config = dict(
    dataset='drum patterns on synthesised drum kits',
    norm='layernorm',
    hidden_act='relu',
    pixel_unshuffle=2,
    learning_rate=0.001,
    eps=1e-10,
    max_steps=12000,
    batch_size=128,
    final_lr_fraction=0.01,
)
Rows from block 6, named by matrix and row number. Rows with one number belong to one attention dimension. Each number is 128 + 24 x the weight over the matrix's rms, rounded and kept within 0 to 255. All counts start at 0. Numbers have three digits each.
# q: attention query, key and value (stacked) (model.enc.1.3.attn.qkv.weight, 384x128, the q third), inputs 0-127
# k: attention query, key and value (stacked) (model.enc.1.3.attn.qkv.weight, 384x128, the k third), inputs 0-127
q.48:152175113130131125207142175140140147113131138159163122114103214148083122189145126134148063119113165144120120121194120099138144127115166101162121148128126151178140113160140132146185125122115178156162141122198162128117141165126169103146136136149178124191107159128089161151116101134176156132119123154110101155131139146101152141153114187086161175127149146162150112107104165120156156135123
k.48:074126167121103130143101152148090097124148116101156157140105136118111072140141161101124124071114143131164062107115079094136128102146132128071128088134123047148056130120164136099148152121147138047133142136123138153123079119100131138123159127145144136165156127118117121132120133130107120118119141148142129146139149155105070061126148114121141135083121124096112127121124115150133104156151
q.49:132140166148139153114149134117153146195151134140135154150187114144144138106147153170138168147145118127153144153114145147152140199160142134140145141141152142145141148136135150142125104151154110134130144136112115142150186160149131152135142152144073155132143132156154144128157146158146146125154138129155160135137169135165142132126149138166132113159141132138138120145159138180137141148131
k.49:078130162113102105135100129094090137084152120126125117131125153114168107145132080121131133079104145141120055153147126102144145098149128154096114144146102092142096145162106157108143101146100157074133109124149155119160088149099138164151155150113155102134110145146142155146095164101163160138093105111110156130102134152132107066149092159125159151113123130155137131127159151090142118115140
q.50:111102117128104114141142134164145156111138147162159113115109220127111116155143113131176127133122193084109103098173126110125096119136111114134110135126122142109137081169138140149171137163115167135128142148142157138145119118127151087171131161136212122148082164168137170143126087116144164122122124147119122137127154118136152136170133148120170167142155127168168095125135170102086133133132
k.50:097137143128094145141097141153108112143173134117141117152090139126124085131137152087125149094149155129131123107127117128119111129125130127071139119103137067164073118113151153105152140127142127070132140153129141141135124110128123162124151138133138140159149123125145128130160143123133130080153117141157108120124159123152081086121153135140138128179119140113119100134130114152127088155127
q.51:067148171134115136043129088119121125179098136116108161120175090123183126053150134144142200127143134140137131156082142138169157157196085156118143125176144112145127158133118121129119140149141102099081130111044121123150152149143126133141137138114083149134113136163179126117156138153127127105146125110151157117122157114194122085135145115155128120159124109123154127154178121160157105126171
k.51:145067145113123099111138099026115139077141148162120089117127097110183178111103079110116126176139123119088080151127124143111119095145113181113122145136105192102156119174102142143096074161100154197120098143119152097173089119121117156120142145122137084069045155167140163142111164071111123127114089095134149096108101124132187178148064114099119152124139133130125135154151131069107076077123
q.52:106089145125130134056110086100122103157124113098085134139162038106169132071108138126102191134143089110134137133064131148119110141137094151092139107122137106093115137090119124109067108125142073106093116124064085128131129093133082151106115112101066134070147089124177089101147151128087099112139131100149150102122115116161104119098137076168088077135099108095101134147148087148102102121122
k.52:175131097134152121110160101108164158120108132157102104117155116136145182113116079154135133186133111126091181153138174159125135132111117128191123167130129212104207135132081115159112100135107116210123114119134116101134144142156124118131100126114111123091099127144137135122130119130150136141137113107106126117114110103151187186127105140136116121175134122164140127132137135096126153096110
q.53:126108096110124104134107117138097108069108121106112101112076118110116119138110103078106095109112124125105113105121112112102113057097110124114112111112105114103110110112118107110117146104109136121123110121129132113102065094103116110111107105111168102115118111093104106124095113096100103133108123127106103110120085117091107127116110105099116131100110122104111135112102109082112105110119
k.53:184130087147155146116155120158173130173101131144122134120131112142095157116125163149130127184151112116131202106122132154114113156105124100169144126111150176116169118106144102152111147114153101189125140127116101136098163112159120091114096107138102152113148113114113106110163095154105108125159148139144107131153126104130160189112156112135096105142138129121125124123098119165113151134110
q.54:136145161145136147127149141114162149180151132147144149143176135142131139119144152181147155146140125125146146148135142145145141190150146125141143143135148145152147144142135148149132099155143118134133144135131121140150187155149134143139145153147087150144142135157147152129156139154156154121143135129148153144131170140159147133135146151161132119158148130146143118139147144165137150145129
k.54:071133165116104114141100138100091128086154124116131120139124151115153099143134095111124127071107144143125054149138128099143143096149132148092117131143106076145084142146111156106148105141109155066134121123139149125156088148097138162147155144117149110143113141136142147147100157107153147134102110121114149126110134151128093062140099147127156147115122134133130125124157137093143114123142
q.55:118107093109119104131105116137093106069098123105113100107074120110113117137111105076106092108107123126100114106120111109106114060096108121111112110115106109103112107111119105109117147097109135116125110118127130113102065091105116110109110096111166103112113113093101103121096114097098100132108120128107104109122080117093105122116109101091115132098107122109109134115102104084115108105119
k.55:185124088145154148115162121159168131173096133145122135115131110143098160115123164147132127183154106113131204111122129153113112157106124099168142125112155181116174112108143098156107148112154099193125138128117102136097164108164121092118100106141102148115146109115114107113162097153112108123159146138146107134156126105127164192115152112133099108144140123119122126128097115162116152132117
q.56:138172115133123118201144166151132150102125148155170123109094215149096123180151115134156068118111170147118116124190126101147151115129154107162117145144121149166142115168141128152191153132116179152157140131186168128129130151128180100147142138157187120192104165134085168152110099126174160136119114156106109154134131134101154134160116183080163180127156151164161124116114170103161155129144
k.56:074112164121104131147099154137085095131146130100153154133102135119120074142139181098123123070132144125165073101119078098131118114150137130064134091127128040146049125124180139094140154125154138046133139139123140152125103115104134143124161125144147136167149129118123124134123138126100121112120139153155131139141149152107067072128147117114143137084119140091114135132118117155127099160147
q.57:141104095112131109136104122135100103076116117109113104122083101113113123147110109067099100117116110127113122106117112120098106068093121124118115117106115114100115111102123114108108133101113127123136111124140125117099069091108111120104106099115143107101129108089106099123101121097096097138112128127109107108127082118092110137111112099107107121090107127104094136112100104090108100114111
k.57:186138087145152149113157119165171134172094125145118135120130120143091153117126160155135127179147109118131203109128134149120122159100125096176139130113151180119174123104140102154112149111152101180123137121119103134092161118159122094121094111137103149112156113113115107114157092158123116126155148136137106135148131108130164186115156124136105107142138123131132121123098120158125167130107
q.58:125103091108122105134104117138098104068102118109115102106075120111113117135109102075107092109111126124105109100123110114100108057095114122115108114112107111101116107109119104105115147101111133118125110119131131113098062092105115109112110101109163106111120114092104107121094111098100103133103119126103105114121080114088113123116106104094116132095108122108108138112101106084115107104116
k.58:187127089148152145116160121162172130173099135144125135124129111144095153115128163150131129181147109116134207108123136156111112156105123097169143128110153179117174115103143097156111152115154097184122136129114101137097165110163121089117094108141101150119151110114115106109159096156109110120160149137143106132153130105130164190111154115133099105146140123127126124123095113162117151136113
q.59:125109096111123110132108120138098106074104123108113103116082120112115123135109106076110097111114126129109115108120113115109115060096113124113112114113110113102112107110118109110117151102115136121127112120129131120102071093110116113113109105112165105109116118093107106124100114101099100137110123130108103110124080114095111128120112103098119134099107126106109138113104109091115105110121
k.59:187128093145153146114157122163172127171102132140122134118132109147097157114127162150133127181145111116131201112120131152112115161107124100166141124111154179113171119106140098155113148113150101187121134129114106129102165114156120096115099109139101150114147116113113106111157100151108110125156151136143106132151128107126160191115159113134105110145133122123126126128098119162115153131115
q.60:132148162145136151129151141118157150187151138147143151145179135143141138118145154182148161145148129125148144152135144141149142195156146131139141145141146143155144143143136150146135103150141123136133146136128121141155185162152137146143148155145090151147141143158152150131160142159157157121145140130150152143133175141162144133136144155159136121163147136150144120143153146170141154148131
k.60:066133167111105113142101135096087127087156123113131120139129148112159098142135096109124126074104143137126053147134128103146143094149131152092115128145102077143087142150112156103146106141107154070135121129140153121159090146094139161140157145114154109144107142142144152144092160108145149132095105121112151127106131153130093064144096145122160150115122133139127130129157142093143107124148
q.61:166133101130131116206140173159135144077146142152167107124074205145069123200129112112142043127109153135120119109189119112112118098083164099154111138105117149137137106150135139142175147124110187152163132141203164130121117128118165114141137136151199115162126155118071155154100107114155145154113122153101073148135116139073143153152118168088162166109143154152141138108088161091125151133117
k.61:095147140135122153150097159190106097176144118091156163142119143135082071150156209109130122070124146131174135086120107097125119158128149103086126095112143040146055126104185135096151180114164128047139147130130136166103155107114137118122143125148145157178199123099105110132138118163112121116132163163134106145152144145108058081123179125134142130103117134094119124117104119190133138179140
q.62:144100106120141123117105117141105105095123116105102111145107081113126134136111122066100122125127105125124133114101122140105108087101121134121124118110117112092112117096120124102096137106131121121134111135125122124108084095117101138105109108113133116088148109098118092119117140109087090145118135121119116100126087119101102140103124085130106112092101130099095144121112099109112083118115
k.62:188142082140156139113155113158175143164098132152112124119136123147104160122120146160139131182140109126126207120129146152126129164101122104179134137115144193112179127118127104159116144121138110192121122120127109126101169124154122095123091118129106138104146121121117119117150099149129125134145143129129109130141124108129171191121152131140107113142140120144138129120103129154126166123112
q.63:134122169122133132106123110198120117106155132114125173178125057135170128096151112120106153150119108167153131152072140153138150093152135171157122124154120121115113166125105144124113196152128130120141115154104122119146100145121120190104143147140063121098167131140107118126116190118105111170126135108117158114125119162107118132111187101170114097084118146117119183151154114117149106120174
k.63:179114088118144114121126123112131134140103154147112074102119142151135148137085154136120112155126128138124169110148134132121132155100135136125122113129116171107150114170145126125122143124119176178126106105152162119114157114100137111138109137124148097105093157126125146142116113098123116109104143117144141081136081120108157192151113150106134151108126149131136159149113159147111104118124
q.64:149141160146146155152144152137145147178144138144142146154175101148141141128145149159138163151149141138153144153132144151157148161148149143150145143147150144156138152136137150142129112136152109139147147142135133146143162173147143173147161140146083155148138124137150141127156153159142141146151145143154176160144169162156140142114150137148133115155138142138138118138163135178145138155130
k.64:134133114105104099102103098151157167090131139181119133102113175090161120159130111135155157121108161127101099075162093140126130079127089150130095158122105140150110128157124154122162142144110160126107108129155179122115049149100115128165135155112172097146117165157151147143110138098140151165095125134101142138118159125143143117179165150144176159092121124172157163138124166094130111113139
q.65:144108163143139149149137152128142140179139132143142146150179082138128141116164150134124147141147122108148137145128137143150121170152141137154142133134146143135135132131134140135112111127149109140144142144135109145142161146142133167123159133144044151140136110125133137110152145159132136147145143136151157142139150163147140145091131140141107107155135137136128115124158135176112126154129
k.65:138138111111111106124122108148165163100123137181123146113120175097126134156123117148150156136117159121108111077162092143114120095114105120127098158102112154146129127144127149144162141122118153142119117127148172129100059140108117108164120147116171103139117155143150149135116124106145155162106130141108143152120156118139151128186168152154181152101141111174151149125099167099128116117127
q.66:126116173134127144142125142125121121177118124119135150137172066130128131101171143122099136126136103123144124151107123129174147163164134128155137132163148129155129148106124112118096120094147103125130140124120082131140168153136131162092161097131025148163132088093115110104151144157118112145139129124147146135128125142143135122080107126132080106155125127107112110121172105170130122148140
k.66:138130129116121113166155144143165146099126135152138160142108120120117145171129117165144141156112139124125102108123077133125126089127150116111099133121113175136140133139133132177143136109116155159148128130165160135109058145103145094127121139133137109146142142104124161140113139104131151148101133156106143170125148111120179135155169130152147136097168107159121144117097142104132133120146
q.67:151054131131119116127137138129139128125138122148151149129139091117119130152135127072108078131135097065115113077149120120084054133122131129132125111092127149062139046130138130137105119149136135135141132159155129146117115041124108104085117126146122127110142119127101138121118087113101137108126144140126116076133095102089142151127091109106101135111146134135124153112096136127052104137136
k.67:136131117133135151089124113141131151181112109121095138145160148129099132087107138159139164126138114099135180124140126153114107179120144097152137131107149107118144115115129133127133158097138103097126134113075114126116163073148130109164109119105120148089105120140161126092159096154164128131151137137133128137125147084164086128152164148174153097157116107158171126107110157166103128134116
q.68:145112158144142150152144152131143143182143135146142146151181090142131141118156152141129151147146128113151138145126137147150127169152145138150140134138148139140139136135135140135114112131147107139142145142134115147142160154144139166128159136148054151142136109128137136114154144160136137145146143137154165147139156165151138144096139137147113108154138139138132119128163139178117132156129
k.68:138138108107108106112112106151167167099120132185122142111120174095133131161124115143150159135117157123104111072167094142117122091118101128128100163108107151146124127143126150135160140126116153139118115128153175126103058142104115114165119150112175102141121159150150151134113126102146151165107129138105146149120153124140152122185168152151179158097136111177153152127101169099129114117125
q.69:110143100112111106106113106122111116075119125112111108105075170113128114138100104118127106112106129142106118110128118111108131085108115118107113124120110112118120120124118113116140142125108148114111110111121139109113092104113118092128098121109199105111120143127120121142102111099124120112108112120103091112120100089108117111159120119109144145102119120120128138128095119077138128101126
k.69:117122146148147152143143152105088089156135121071138113145135081161126128105128143112103097121140100132150146180092164115138134168140157128128154098150146107110129132108130104120096115132141101118139142126108082128157198113151141145089140106143084154120137095107103107118140130154108105089149127117148111109138103136114105131073086106106080101157126142081100102128153086157123144141128
q.70:108109103110113102105114101117110107082110115109113110104084145104114115127108103089111087107110108111105110100120108106096101093104104110103113104110106111097119098117117103114121142117106144118111109114118118111111093070110112088102090107107155099104117125113102114126099099094107114108104108116103080090116083091100116113136096114104116132098116117117117135116095119079106109101123
k.70:123122134149153157159155153110101084166116117082130123158137077163087141095124147128103099138150094126151158180096160117127128178124170100125159099132150118109153127103131102139096113107144091134149147124102081134132206109162141121092111099143082159110141092097104111107148115162115104090157134124152113120141095124116118144079093104109076095169134130090100096113125092165117149145113
q.71:151146122133133118147149142151155159080161149149142126135080159139142135162131111171171145152131173147120142119155150143110132074121140148143122138118120147130142129148133163150161143159122142141147135152147178136134073150131148103178134161144187124133132162159156150150120133108155157113130134142114136158129175143138137153160168141135172150118147144154147133146115148088139173125135
k.71:122110133132129125077093105155109137128134147146140123100152163109160120131130142072136130111140144119119109087143140137121106140136082149124127148122131097117109100131141135089132140139140137118117133155128144144130175142121120168153145135132157123123068141158140111130125122128113118158130144132138142097142129165135092137142113136109151143120098156126141143163140144132108077139122
q.72:148055149130127131151141145135146142146142128152149152145153082133116139130165137103123115144143114067129124105141127133106059136136138130153131120109134149073142081135132140139111120146142123141145136154146120146132114095133119135106140135145071136126141120132119139112136118133121144139139146134138136118131141144115146153099116133131105118127145138142132127114121144146057121146134
k.72:132128108124118124103118112150165165133114133174105145121145176105103132128111131150145156136130144103121142086158110153106106143109108100131114156091126132136134112123136142126151147105130132129124128131121150137100117114124126116171104137108154122108103140149157136114132105128151141157126137152119135145126154104151118133173165151163174132128124118171163145123099167129112119128114
q.73:117142092115118107110123107124119119075122127116112113108077181119126116145094106124137110113112135143106120107129122119100125081102114122102116127109108118111122112129124120123147148137105153121115113119123155112114087102115126089141095131117221102106121153135125127147100109097121124113109116125105095113118110093105119113171126120113156151098124121127129143130091124081133136102126
k.73:122122142147142150123125143106087094163131121078124112135140092156133117095132144106108100117138099133146147172094170115138132168138140131132160103145147093113120130111125108103097116133144098106128138126099077127153206109151134157101137112137082153116130103117116102121145127154116103092151125111148115103135103138122098125070087111105078104161105144081111105130159094157126136136126
q.74:106195093121134130099110108120108109124108124100095100111115167126128122116081132156134145111117134180132135152109126125133186134104112102098133141127126105178113179109124111113135121110118124116106118094099121111114150162122129125148102111102165122123114129115139108139120133122127112124121114116125122127124115109136108102144136122128144126123108116111122125130121108123192125106097
k.74:124137138129136129150145139099097095128135116092136095124102078148141126114142124112113101115125107157130131179098147103149160115136145153130142099159124133126134149139118114134103109153123118130124122115121103113150133141131122135092138120138082132136162112108107125139119152132116123099132114099138110110122108148117141120081084104101082120142137135091103108126152085132150159127133
q.75:146134110127132111143147139145153154083155145150133121129084159134131132158115116158166134149129170131117139109152144138099119084107132143133123126106111144119138117153132158149161134158119143140147129147143174132122082129127137102171124160138196114119127159158152150149116119105149153102126134141116126142126164131129131153160157137127174148116143140151148134141101148092123161122126
k.75:123115127139133131070097109137108134139129144144134118098148161116153124122131147073130129106145136119116122092141148137121111143133087147135138145117139096118111101124141134091127137139143132116117131151119137142130185141130120167150141134131151132121074135160145108125135117138115116152137137133145142092144122169138094137139105132111144142133096161120144136164141137140113082139118
q.76:139074169129113128150134141135133124148131122138151166137149074123118130132174126094102104130133103089124112109139117124138091145158135130156128119136131141106138087125125125136103138130136123131140133148147114138133131093129122130086146115143067136149145106111110130111133110136112122133130133132135128115126113133119139141093096126113090122135138132125118121110135128143084123144154
k.76:134122128127123133138141135153161156123124128142123163153141150122113137151113126162139149151124137100138124113142093143122107128128147111126109135115128143126136116113134133150149157100131134134145138127132144138116099113123146103147123129118149129125118136126139143115132120122139138140122142155110141159127143102127133137168177144158166124115143109162137143115108161121111121127141
q.77:136127170142142153146133150133130134184133133136139146145179071141135136109157151144120154139145125126153136158119131137171147175157142136156144133158149131159135152129131131128109112116152098134139144136123096142147170170145137171117164121136030153153135098117132127111159153162131130145147138134153164147132149157156135136082129131145096103160129134124126109130175126180141130155132
k.77:138134122107113103144135119147164156088130140175140148123108157102139139166123113154148150145117153124109100085153084139122124077125119129121091146114105169141135129145129144159161141125112162159131117133162184127104044151102129100150125147126177099145130156135139159137106135096137151159099128145104146161120151121127178130183167142146176156086161113169138154126100162090133120116141
q.78:148122153146144149151144151133146145176141137145145147151177093146133140121153145146131155143148131118151141146131143147146127166148148141153142137139152141140136139133138148142119109133149108140145151142136123144144161157144137166137161135147069150141137119133143137119155149157138140149149144135152171151137160163148143146105142138149118112154139140138129120130161139179121131154129
k.78:139137111108108104105105101150166166100124135183119140106122179092138125155126115141154157128114158125105107073164094140117122090120096132130100159111113148149120129151124151128158140131110158130113114128149174126101057142107112117168124151107172100138117160154150144142117130104147153168105133135109146142117158125142145122183163157151180159097126115176158154131113163099133111115126
q.79:108080120122119123105108114102104098160100112111114124118162093109110121099116135071088094106127082089122110113108102109110088173122112104112125105111125115094114089109126097107093105110131114118115119115114085125114164073118106126077104099115076124107119097100100106104121101132097105126119127123129109079125070098100118115101084107111082104124112115106111126107115110147085073127120
k.79:139145121130139144162162142103144117157116105109112130157117089154088139107123125186123124152125109132142163166114131118134143155114180095138139115123140154138150150119116120166122114111127108134141128100115102121119126103143136095108103112124093142118174108100123135117141121146146133097136121117133113148118125095131152123110134121145102104158154106128120106094111115152141183126120
q.80:135088144135118125119128129124121114150120119125138154134155088117118130123145135075096103115132090097121113109122112118129099161146132117130129122128132134104131093117131108125098123123136125129132129133142102135122150070129116125086124110137091131129149106108105122109129108133107118129128130132130126091131087115113134131102090116116085117129129125119116132110122116136095094138139
k.80:132136127126132142147142130120137134151119112109107136154138114137099129118107124168134142137126116122138154156122118129133132144125158106136129113128136137131145142127123125155122133108125117119133131106108117122123111090138137104124116124113108139110151121115131141120144125144150134104131127129123120151118140078138139121131154130159125112146143104140137121100118132146127157126136
q.81:117152095115120109106121103127120118080116126113115108106076178119133116143090110126134114115110136150107118110124124119102133084105116123107113125116108116121121125128126120126147144130109147120115115116121153113113092111116125092139098128112216107115121149133129123145101112100125119109109115121109100117122110098108117114168128120115152149104119120124129139132096122081144132103126
k.81:122121145143142149126131140107086092154129122075131107135137084154136121099134136104108102114137104132145145175093164116141136161141142142132155104154146099113123131117128110111098117136140102110129139128105087125158194117151132152094141113137080150120134102122112102123137129153114102097150126111147115099138103143121097126073087110105078107157110144082108110131158092157127135137127
q.82:157066128128109112136136133127139135121149127162157147130139116117127125176126120077115070127133097075112115080175116111094068138125128141118122116099121151072142051141139142141117127165129146136146132163179142142127120036121108112088127139147150122106146131142098151130114088106110152100120138142119113090131082103092148156144096120107113145119146138145133164124107151112059128141145
k.82:136121122137128157103116122132121145179114116117108144150163164141095114105110137150140151134141123099148160132156134148117105182128152098129142134112149083105126111106122130116131146095140103074126140113083108127121170066153137118157116121109137152090096116152158123099158099159149125111149134127139140132129136082158066120153152149167150112163105112146163117111120156169100126134115
q.83:150171140136143135146147141152149154106153148141140136145105157150144139150145129186167164150137172167137153149148155153142170093133146151151138149148133146162140166149130162149161147151127140138139138137141168137142107189142153133175152156143172133151137156154156150151135156131161151127139130134132151176133183161157139141153169149147169149136143139152146131146142146119170178129134
k.83:119116135125120110096094107153126142094139150151140128097134163102171119146129125081135137107127148120111094088145124138125115095143072162119113145128112107128109109138138138093140137147128148128115123153141155136136114154109120162152157143129166112137089150156137122136116138108114126162114132138121137111139135151129108128154130135119156149099105151136139151162144147096117083127137
q.84:094122132122125142101101110101100096182092109097108123117172100114121117088119147095085121101121084127142116144095105112160142177134113108109131122144141104140110142101124084098096112095136109108104122096096076117118180122125110158082120092106062138124110097097106097103137127154103096148127119112143116100126083109128114096092092116120086104144103112098108120111152103170133084128121
k.84:134146125124129126193166152108149109110132107109121129158095087148101138129129108188118117154116114147137136176109117112142150102122175109130126110139120166142151158129109117174120114120112119145142122103134112112127067125130131088100112116129097128141191110088106146127123139119135134101124107119115118161110121106113168123108138117137100112128160101124109112093116106116150179113135
q.85:143095156142140149151140151135142142179141132145145148149177084142125139117161149130126144146147119100146135141132137146143109168148144132153139130131152146125135122130135141138110112131147111140147144145137110142142153141144131167123157135145053148134138112129132136111156141158133138148147140136149158140133152160143144143092132138148108109150137138134129123126155139176104124157128
k.85:143134104112107108119115110150170167105122132184116139109126176098118132155121119150151158136116156124113113076165092144111122101111104120129099161098115151144127123144127152137160143118115149136117114125146172130100065136106115107168108147108171105129120155148155149134118119111149154167109130141108143151117161119139147124184166158155182151103132109177156148128095166105127115118118
q.86:147114154144147151151144155135145144176142135144142146150178092148130141121154148145130155144146133118150139146132137149147128163144143137151142137137149143139139136132136146137118109130148107138144145144137122147140160158146140166137159137145065156140136116136142137116159147153138136144148143138153168147139158168151141147103140140149115111153141135136129119130157136176121129154126
k.86:141137108108110106109108106153168164098121135185116138104120179091135129155127114140152154128116156126103110075164094141117124091115096133133101159109110148147121126149127153128157141134115157132112111126148175126105060139105116119170119151112170103139122157152153149139114130106145154168105130138108145146117159126142146122182169151154178158098128114175157156133109165099133113118125
q.87:149071164130106121142136138140133128136136121141150161133139083117126127146158121086112100126131104080120108099147117118126081131154136138142122118128127144092135074127130132134109147142139133130137132152161128139130113073128116119087141123141096129137152117121108133123126109125109133119127137134128126103124112119112141139114095121115098137122136135130126133117121128133074125140158
k.87:137122131130123138123130133144147141145128126127113149158151150132116128137115124162135146141129129101144131124145108142115107154131152107134115123117134127121131112116129130139147152099127122119146135123121131132126125095129148116147124126114146134111113127141135139114136120134147131134127132149112140145131141090132115133159165146161156113125131115157146144109120163140102115127138
q.88:123122169138127143138124135122115115176114120116138148135170072131129133101170139117096137126134106130143124155107120127178149166163133126154135133169141130155129150109121106117096122093142109126130136122119084134143166150137132157089158098133030146161135090093112110107152149155121110144139124124140141134130120141145134123082108125129077111151124124106114106119172109167139117144144
k.88:137124132116122114175153142143164142099129139145138160145109110127122144171131121166140146152116137129129105113117079129125127091129149124110099126127111177135141136138133127174150138109113154159146130129165157136106054140107148095120123135129134111147149139098128160139118141106132144142105135154110139160124146110117179136148168132151137134093167109154114147122098140104134137124149
q.89:146086158141135147151141152132144143168144131144144152148176089140124139121166147121125135146144121092144133132133134141136103161143143134153137127128141143113139113130133140140111113132148114138147143148141115144141147132138130158119153133147059147136134112133132136113149136152130137152144145135148150139136149162139143147095128137140106113151137142138127122121149141167091124152132
k.89:139135105115116113113115114149169169109121131180114145117129178095114132143119123147150160138124155118113118077164097145116116112107106112130103158099119148142127122137131147132155143115120149138120124129141163133095076131110118110170110146109168109130118153147150145129126119114146152162111134146111141152121155114143139126186167155153179145106132112177154147125097163110126117122120
q.90:142125159146143153151140154133145145180139133140140145151181090143134141119152153145131155143151133126151138154128138148154139172150146138154141136144148140149139146132138143134116108129146102138143142145131116147143168161145141166136159136141054153146138114133143135118158150160138134145148141135154169153136157164154139142098137140148113110163136139132129117133167135177135130157130
k.90:136137112106108100117114110148163166093125132181125139110114173096138129159127115144152157137114158129105104075163090143121126078124102134132096157108106159148125131150127149136157143132111162140114112131155179125106049148103117115163127150115175099146120158152150152140111134099146154168101128137107148151118157123136155124184168149148179161092136113172152153129107163092130112115134
q.91:153151128134131121153150141150158159076156149150142130140080154143141136155134111169169147150132172144125144120153153144114133073124143151147126135124121144134143133151128163154161146157120142145148139152149176134136076155131146107175141160147184124136140159155153150152123138107153150115132131139117141164127172150140137151160169145140170151123146145154151134148117151091145179129139
k.91:120108132130127121075092109154110137128135149147135123099151166113160117135130141070132131107137146117118105084144135138121109134136081152118123148124127098116107102128145139086134141142142139117114135152129148145130173142121121164151147136131158123122069147158143112134126123129115118158127144136132141102146128162131092135146117133116152144115099156130143145166140145128109076137123
q.92:105120148132127141115109119107104100176101112104118132125173091120119121090137140096085125108127082126144120149098112115168140173151121115122137125150142113136118145107126091105096115094136112116112127105105077129129182132130116161081135096114047142136123093095107103101145136157104100155132121117144122110126091124133117105090096119128082104147108113099108120119158104165135088135129
k.92:135143129120127120186158151121153122107130110116123136157098095139102134134131110183130128154111116138136128162116107120138148098119167112120115113135118167141145156133116122172128121117109127143140123104139124116121058129122136089107115123126106121138182119089108150130121141115142142108117121131110122166109135097114173124121154121145113123122157096135109118090114121106144169114138
q.93:114156100116117110104113106121110112083113126112114107109081167115131115134094106125126110112114136157108118117125120114116145090113113123104120124127111113132117132128124112117143147125111146115111113111120140111117098117118122096129102119111194108121120141127123117139103112103125118106110115120107096113119105096113113109157124117112141145106117120118126133132106115084152131103130
k.93:113118151139144146147145146109090088151135123075142116141134076162134129106132137114104099125138101133143141179094156113145134154144156138127153097155143109111130132114129106128099114135137106124140140129108088128157188121147137143088140109146090146126138100106100108122136136147111107093149125113147113110137096139115114131077090101103080106148133142080097112127158092150127136141134
q.94:158145136135137130151148146151156159092157145154147140144096149148140140159148123177160148152139169145131144125156148151116133080128148148149131142125127146139142142148127162153155144152130138144147139149151166138138078165135144121172147156146169133143141151153151154146131143120156152123139138140127149167132180159139143148153164144143162143124150145151146133144123150107142175135134
k.94:124116132122121122079096107153124149112134148154134126100149170103161120138128136079136139106130147119113106079152127142117111117138073152121120150123128105124103103134144140091142140139137144119117127146132149142130156136118122160156148142127162119126078152158145120132125123119121127164124141140127133111140142142139098130154130139126159147112100150141146152157138148111113077137128
q.95:117195112123137132131122120127124138112135142122117103128104172142141126126111122181159164129121164181135144167130142133158189105124118137120130140149126118181123189137124139126163132126118134126122129112112153116137130202127152139174139146115164126138113151146149135149133160128159134135130115121125131176122161146158115115152171146143171142138123128132137120154157134116189159117122
k.95:119120133126119112139112134127111107097144148141161123110108130123155122161147125089118100120126140146118081122131137110134135100138106159105125137141114122128112125135132123104123106155126144135123121154168141129135124171112121153114144130152152112161121134131111118149111143109091124129117120118129131111135115178101132130113095112085120158107115152101093128155141114104142110127131
q.96:140163117092090092108121129103131127135125089148117106101137153072099094135112103111145125104096158143103089107132090110143147152123105110112092149140098128182128125166101129132146094127090135098066109082118123112139149117095123127137109141084159099182095155135172148118120111110176154132094099117096096102095146146167134081151105170139149150133150072168166100086126152126147099121107
k.96:119117145148128119087174107119142122078143134122159121141066146140121151140147110133126118164131152122112128117113170148123127052129098135105132130125123172130160125108133121177141132129119136157123151145130128150134040161146148082120123125151153129134135121126108118124114130101125112150136117150111131135145123138113127140111167126131128115115154119117114063100124120091122128122134
q.97:129098141155158153167156132166135137112132160108137151152113109187158164125142142138113132158153095106148162151127166149098102100126162141145159105105150145066135127091146135148090157148151125164190143170146122139123106140153128127114146119180079142079154095119079117142132147134076105097155142130151161149159133103098133170096147082118103095125123187101084141158124105123105147128138
k.97:136147100118135143171081147126116135180108131133100123119190119127119114121122147120137137103124112134144145139149102106127129206114144116147128124126136089137104135136132135072107127114139122112152114118130123116119219105121114166134123121106114134116130132127147123129145118157139135115129137119146124111118139128146120128138069145127125144150085138122143186157119120168138128131112
q.98:125150126111120123112079130102116113161122119127100111121166137091119111126126141136140129111118158149130108114138101114156148167131104134112112146147128097180100132124127123076167132109128130106101117102126146125120156120114122138164122128088180130158125148121149098119133121138157112191117137125129124147114109159144101109152128170129141171129088100101147145123134119155150130138129
k.98:134131180115102102114168120148144122074163104122159141121075123120160122124117098141113121139113132127098088117106125136151137083172123156139108127148102164132141129138100130192180137155104140120094118117129146118152095140111139099128154145138123107170134124141126143131102150087124128126105106106102123165113118121124141104131206117141136113100177109149111114088157159078131136110169
q.99:132152119100108111100078130094116122148123094144098101111156152075099102134117130131148124101107162146118102107137087113146145159125100115106100161138115100181104131149119125084171112101115134094083108078125136115120152114102121136154115131070176116175112156123158116114127116130182139172104122119118105122105116161141115095156116184133150174124110079132169127104126143146147118133110
k.99:127127166131114110100173111134146121069152116118152121126058136127133137134124100134115122152123139128103099119108148138138137054144115137120120128142109171137154132124116127188168138139110134140104131126132132129140049149125144076122132135146138117164135119132115135130105136090125121135119115131102127154124119128120132123121189118134130108114170106140109061087133141079129136117146